From a checkpoint of a small image classifier.
Model: 24-pixel images, norm groupnorm.
Training: adamw at rate 0.0026, 7500 steps, batches of 512, held-out accuracy 91%.
Data: trained on patchworks of several textures, 36250 training examples, 105.9 epochs.
Rows from block 6 of a small image classifier, named by matrix and row number. Rows with one number belong to one channel. Each number is 500 + 50 x the weight over its row's rms, rounded and kept within 0 to 999. All counts start at 0. Numbers have three digits each.
After each channel's rows are labels from the 100 images, of 14848, where the channel reaches its highest value: "strongest on" is what is common among them; "peak on" is the class under the peak. Only what is clearly more common there than usual is listed. The data: patchworks of several textures. In brackets: how many of the 100.
# r30: branch 2 reduce pointwise conv (model.blocks.6.r3.0.weight, 128x256x1x1), inputs 0-63
# b30: branch 2 3x3 conv (model.blocks.6.b3.0.weight, 192x128x3x3, transposed, each kernel summed), outputs 0-63

r30.110:575574470499550569507516501465534399519589503503422511475559571487567496483358517546479568427569475571613519505508454499548592549507531475370587478463466476532472403500466481562551526524523507
b30.110:477445406505488406460497461519559543489569520482479503542421458516451589527397466562544469534431464514545515569504540497413483550565547505442546463593493407456529461499509452503539470510497518
strongest on: grid (51); plaid (28)
peak on: grid (42)

r30.45:413558436545482495543495528530431630471439466485537521489499483522544517576573601513566523567501515506479591489496308537492508512512470677487488492561503563497618552514530499486447503548560537
b30.45:534453545551442572545447453530449564478518442491479535458621497485509536519567506503496463548504552443540578534462486552497377497455511464492523566371591570526517538536443413553431430461494522
strongest on: woven (78)
peak on: woven (75)

r30.83:508555463546485441482540549421502501554538468475459483423487476554516489519394521540541483484451524410533559495488544546520499490538522511392530478505536514487476425499546495494565517455499520
b30.83:432312513308485467470490507521519498522534401510490513553449385585524468498502483500492500515380391464549490481509488552500310492503443382435519469391382444457546511496527452539524429522550482
strongest on: woven (68); looped (38)
peak on: woven (65); looped (33)

r30.22:481594456632556516528543466482612646519504496516444478482509475509461493504462553520636452422502486447467632483526482679465513529515440524353500515516569564403509479484614562473503521427527523
b30.22:496443556495506498521490471489472466551508480555465483491533481493514479490549472466505455504475477443512472460509474579491454495437331467442535531496436439464590390525466512460439529401402540
strongest on: woven (94); centre pattern: woven (25)
peak on: woven (94)

r30.23:399505488669466417457480500520362494479400458479546665508533379515467462680566492521556446595565496437502528494493478563472565380512372505500522501532571449477491491526664557433538538591548505
b30.23:456465510481541533421479497486513520419482445407479493559400419494536512507492481524524506504503537483479519537516503498539432516510520418455533485354581541490554539538551545399521461516429490
strongest on: spotted (52); speckled (28)
peak on: spotted (51); speckled (25)

r30.2:552526473423523504576573474484571603586534520537498396537465512508512508422567485505536508465443527517498547593519600547577542534501477594501391532480573592592516549490551495518506448441455548
b30.2:488526492553517428558521475480548516518584521567540527426527468534553527540468446534484501522500559535612478489518539495522558521525429537458561482509437363460515501456406488535499524530511504
strongest on: camouflage (42); marbled (32)
peak on: camouflage (41); marbled (30)

r30.117:494502482538491507562548517554551551527531553521554547530487493531496522509566513520490538559532554541504475515440582491550584490445503568505451559434547491526503549489536456520516423521524484
b30.117:499540470522478479500509465492481498471502504394502499563514420525486489516458482476455404495519513499514502509495504373520516477501502524494467442508512469500484528444400492518502450511443497
strongest on: spotted (37)
peak on: spotted (33)

r30.85:532576429488555580523472427352466532498538505406469515455468413474537380578447535515480389565470504584531534536501584451487599474514450519400503533446529525474543437457578499571526492551516482
b30.85:421462466484492510449464512539519489448582555424582540514376470564484568608482491527537505493416488396535493488518588465417467521490560451518498460511524585600506563426451526403456501517533516
strongest on: plain (40); veined (31)
peak on: plain (38)

r30.89:495465652368538601523538563550433499373539486474503585496478577494453552529452506502516608528576476581431568420478485451378464484496542500576490473529423541360510479544469489546485559605558433
b30.89:478422560449468419504464524518458483553519537421474473456440570522442491461438493468499558472506527448457502478517486355456431496523574477578485478587601533455471581500458361512531546524502479
strongest on: cracked (58); veined (40)
peak on: cracked (56); veined (36)

r30.54:572502462448545590553580538523467507515597437445465504480520537491555555389388497544437524424492520557586525511494541463506511561498507465423525483494403553522484518489472526580489496527440462
b30.54:552481473519500512550519491530527505547526487497479469477523551494399563480509454496479527541448510558474549535500544475461412471503522407472528457439522486502498499519488501439383473415480439
strongest on: plaid (91); patches: five (51)
peak on: plaid (90)

r30.0:532571474449489566560543544417518501452569438403422545473403547501546508463429521474496515511438532595532581443489586393463575575503504500394486526510436584479493481538557529523493557521487535
b30.0:566474407496495527512520495524511471481498454446434530514430605530548533520435434461454554517372475473495478548513505525467403500477447378466518442422497503519521505521550436443384378418543475
strongest on: plaid (91)
peak on: plaid (91)

r30.90:562492562339544527497533570552555545468536569471518478519508495524454591425577400531477564374509509596537416515522574481437444460544577415571525503529568521417460464523285536528529555538421552
b30.90:521515453528523466405491474495502536449499519461526507442531642540429463511540408518495458507543435551481496492493530360481603553584487552436549490503438404484432483504375463482531462511567488
strongest on: checkered (35); rays (33)
peak on: checkered (35); rays (30)

r30.47:404500459589458512573525477568542579475478424591566475514532481496480508466524527515616466568466529499456510511544418659500501488504417518504500500553594576532519534521524558438539543413487533
b30.47:478450524437456512513498433427489391470484535515469526531514391474535507501486446496457489489459500478457410505471388509535501419470391471462480533457475432464514393437398526468429482452481509
strongest on: woven (30); mosaic (29)
peak on: woven (28)

r30.125:432608409534395453506519479475531598516494581539527512396449449506564359394451599506610500491398538406468580419469456558482547455517507593441530504518593564548563517502492521384521542382568543
b30.125:495490607403465457518469536479477454452494433487525446518565488529500436479521507507496489507489323430535425454471437499489450450517389520391511563490360463477457490563297455542530450495523514
strongest on: woven (55); looped (38)
peak on: woven (54); looped (36)

r30.64:580508449487576554463562578515501512631546449443479481473554521524519562306458524526445523492472493502519534557525552516509440541524509501451477546550455587460538450554429512511507561511405510
b30.64:519541337511496506505478518506543486539484506525586538511441576544466554528550482457479473477473532494510513463464608474447507531464492482469565455471416567494386453453412514526474574493529452
strongest on: plaid (55)
peak on: plaid (54)

r30.25:478440511491531473503514358481570531603462532526466418538464536509540476473530476485565428501465539476485399534467537486626511466472546537488370492508564520584501614503518508534427509435450554
b30.25:556587535601481426525519518531557494437546450518507471487554416522514491511373497523464525529548489531560486528488525420471597494533473528440481469457454422538533463525483605535413509471537518
strongest on: camouflage (48); rays (45); centre pattern: rays (29)
peak on: camouflage (47); rays (42)

r30.32:535426503427544549576554424501598455502538604501524426496389552434464573445576347482567542502531532615434572459499624502450474580518484464470308512531492572475402455489494525515397482472440520
b30.32:489503531529498378512482455510485543358475449389474475317536524510484473496466469487488493514508521516509496492490458399503552490497409584328483475575357394481456536523480456575550473559426497
strongest on: cloudy (80)
peak on: cloudy (80)

r30.26:547393532384571563562557523543579515307534479494551404544436589429489593485560420527575587481546510608468507474545531525359320549541546392543415540556506611356489477536394535530445510505521513
b30.26:456481544466485456483468448487493529435495500375541497336540589540433515484515544497553502519545469508516508513496487438492481524515486510500531530555464465413502551573481393527532476559331563
strongest on: plaid (47)
peak on: plaid (46)

r30.35:534517415538531476422503492447470457638500469513516516411581474583478456511463456570470454520518525369572484569554501548557529428552549490327586522512558475539404439489503547535574525498488520
b30.35:422443421486554444419458520435497459427517452497498503562352367516467506502415552539550489506432462471476492502489511543443475514489473404441546421428407547506525470485537535440551470547537484
strongest on: plain (48); diamond (37)
peak on: plain (45); dotted (25)

r30.33:439531475551482491522494478565485574529495531564585574514545462543493516526532524541533572496521548494446544481439494538491544438444458569538472529482474521514548517483542478467495493538561446
b30.33:498507412518493499496476510485468489483538517401507510552537441499474489491408465468456403491493513491511498484494504419487471454515526509507475451481536502498488544441319466504452521486441475
strongest on: veined (50); labyrinth (33)
peak on: veined (47); labyrinth (32)

r30.72:591463565388616596419523541495527530533531468473534476531555607500565582375484530536482567458568564502540466450588474457541400516541557430514560502524439600517598496509344541561506597453452499
b30.72:452453417466524511463482451474444474478481531504522449385489541452392478480416470479548395483478493469509501381508563425413506510424526499460471536575481529476425448482491557543463550496495492
strongest on: plaid (37); grid (35)
peak on: plaid (35); grid (34)

r30.69:591417558497541558537513512431506532360523572414461478512483507421504504530489409502395509518489538593530452449508588430425421493555563472504552485508487514429543409481428529574477499521514498
b30.69:511454449518499583334476505463459555350459508435484494497432530486502503479566431413486452445491522433469516506454456465460517447439493472457546574513481506497492537531460506475576489550499498
strongest on: cloudy (79)
peak on: cloudy (78)

r30.59:536464525327542549510507575507518555490545544474502471562568517530486533461554409548502563497545516531555371551540517544474374375503586412595558464522486404422501521526331515601508559571405504
b30.59:494501532441443500398465476408464402508452531456482488468419537489469461464507481479461437446511417465468414477507483414516583497489512476432463502546374450480458398476453488413521476467533474
strongest on: checkered (90); centre pattern: checkered (28)
peak on: checkered (88)

r30.68:603597536506515495519467469482552521515497586425499540516494546450564471506558574471376526526565532593565498436531569259468543530571489514497512505509391441502537486469343531455488488481604508
b30.68:458385369532499441388445455506471560472460487464487508456555351458502490505374391488466480477416517506510537503504459394335543498506499556499537510480466495558523588487526515580575491587474488
strongest on: cloudy (73)
peak on: cloudy (73)

r30.126:519507561431513563460513507475460493548498531512543514501519549563565464496488565572451650454563542470517524452508502377533515446496627577519564515507384466520546511510326500549525541582623478
b30.126:404422449556457425505477503490478502562555532545461504346563386496462467480476534495559513543490518532588519484542508448329475529512543529525510514557549511430463541417444480608515561543475472
strongest on: cracked (43); honeycomb (30); looped (30)
peak on: cracked (35); honeycomb (28)

r30.9:596519561426558560562503472455515562424537645487513465496519472474476504459535438468511557500575529599566469598546564518453423441565547370555528466452528524413503527516428495548454512558443548
b30.9:480494495516463468381456397416450484490469516424418495478431569447495473484505417456435384451469485434463464516463424412435612491444443473378471513576378407452462473500434484401543480481542516
strongest on: checkered (69); rays (36)
peak on: checkered (63); rays (33)

r30.114:510473676422527538492605605577417473368541453525488585542463569512509572550532540528483587526535449519498532525453492446439503465499531569581523467505504481463518478523433506517532479610572437
b30.114:463470598447467513554515543460492483563481493488530453503411649527452509476503526508508557527534544512478537465556492471538487545568572470585489462528610563467480583512543439523534562538419457
strongest on: cracked (59); centre pattern: cracked (30)
peak on: cracked (54)

r30.55:519430470541507425524496430502557536576502507563507437561447541542463477591545460484529402597463526470444489511516602510633544526506514513494414532511550490569487587512528492563441455460464533
b30.55:574557514567514491529535530529544524360552488519509525515522399512529537559390501522531539557528541548562511563502517440505567533528493545509505494513489455499514497476456561531516486508483474
strongest on: camouflage (47); spotted (28)
peak on: camouflage (44); spotted (26)

r30.75:578464546492579603576514509391468595396512486431381487441474556420490487505441423538455523477525489578516422427489593409387429521533611471429500517511474565449501379488500544625447538536537476
b30.75:526477502519435598413445529513524550385536541456523491571449537555433532502542519460449467433501510470522520459466544539516458435490533472519513513537492570493460577483516517473535479553524475
strongest on: checkered (67); plaid (31)
peak on: checkered (65); plaid (26)

r30.116:518425553471517585494595535514488535579485515601498572517434504542516481491542433535528554496492531478465499530510548489557503486503516559545429502513527495494444506540582488600528520625513482
b30.116:329515583551402458587476570442502453522570540580503501548530476549547498527503526519446481473461563533562504514561565405543534483557567536479494474547563463486497534427470540558440513438444485
strongest on: camouflage (44); mosaic (30); veined (29)
peak on: camouflage (41); mosaic (27)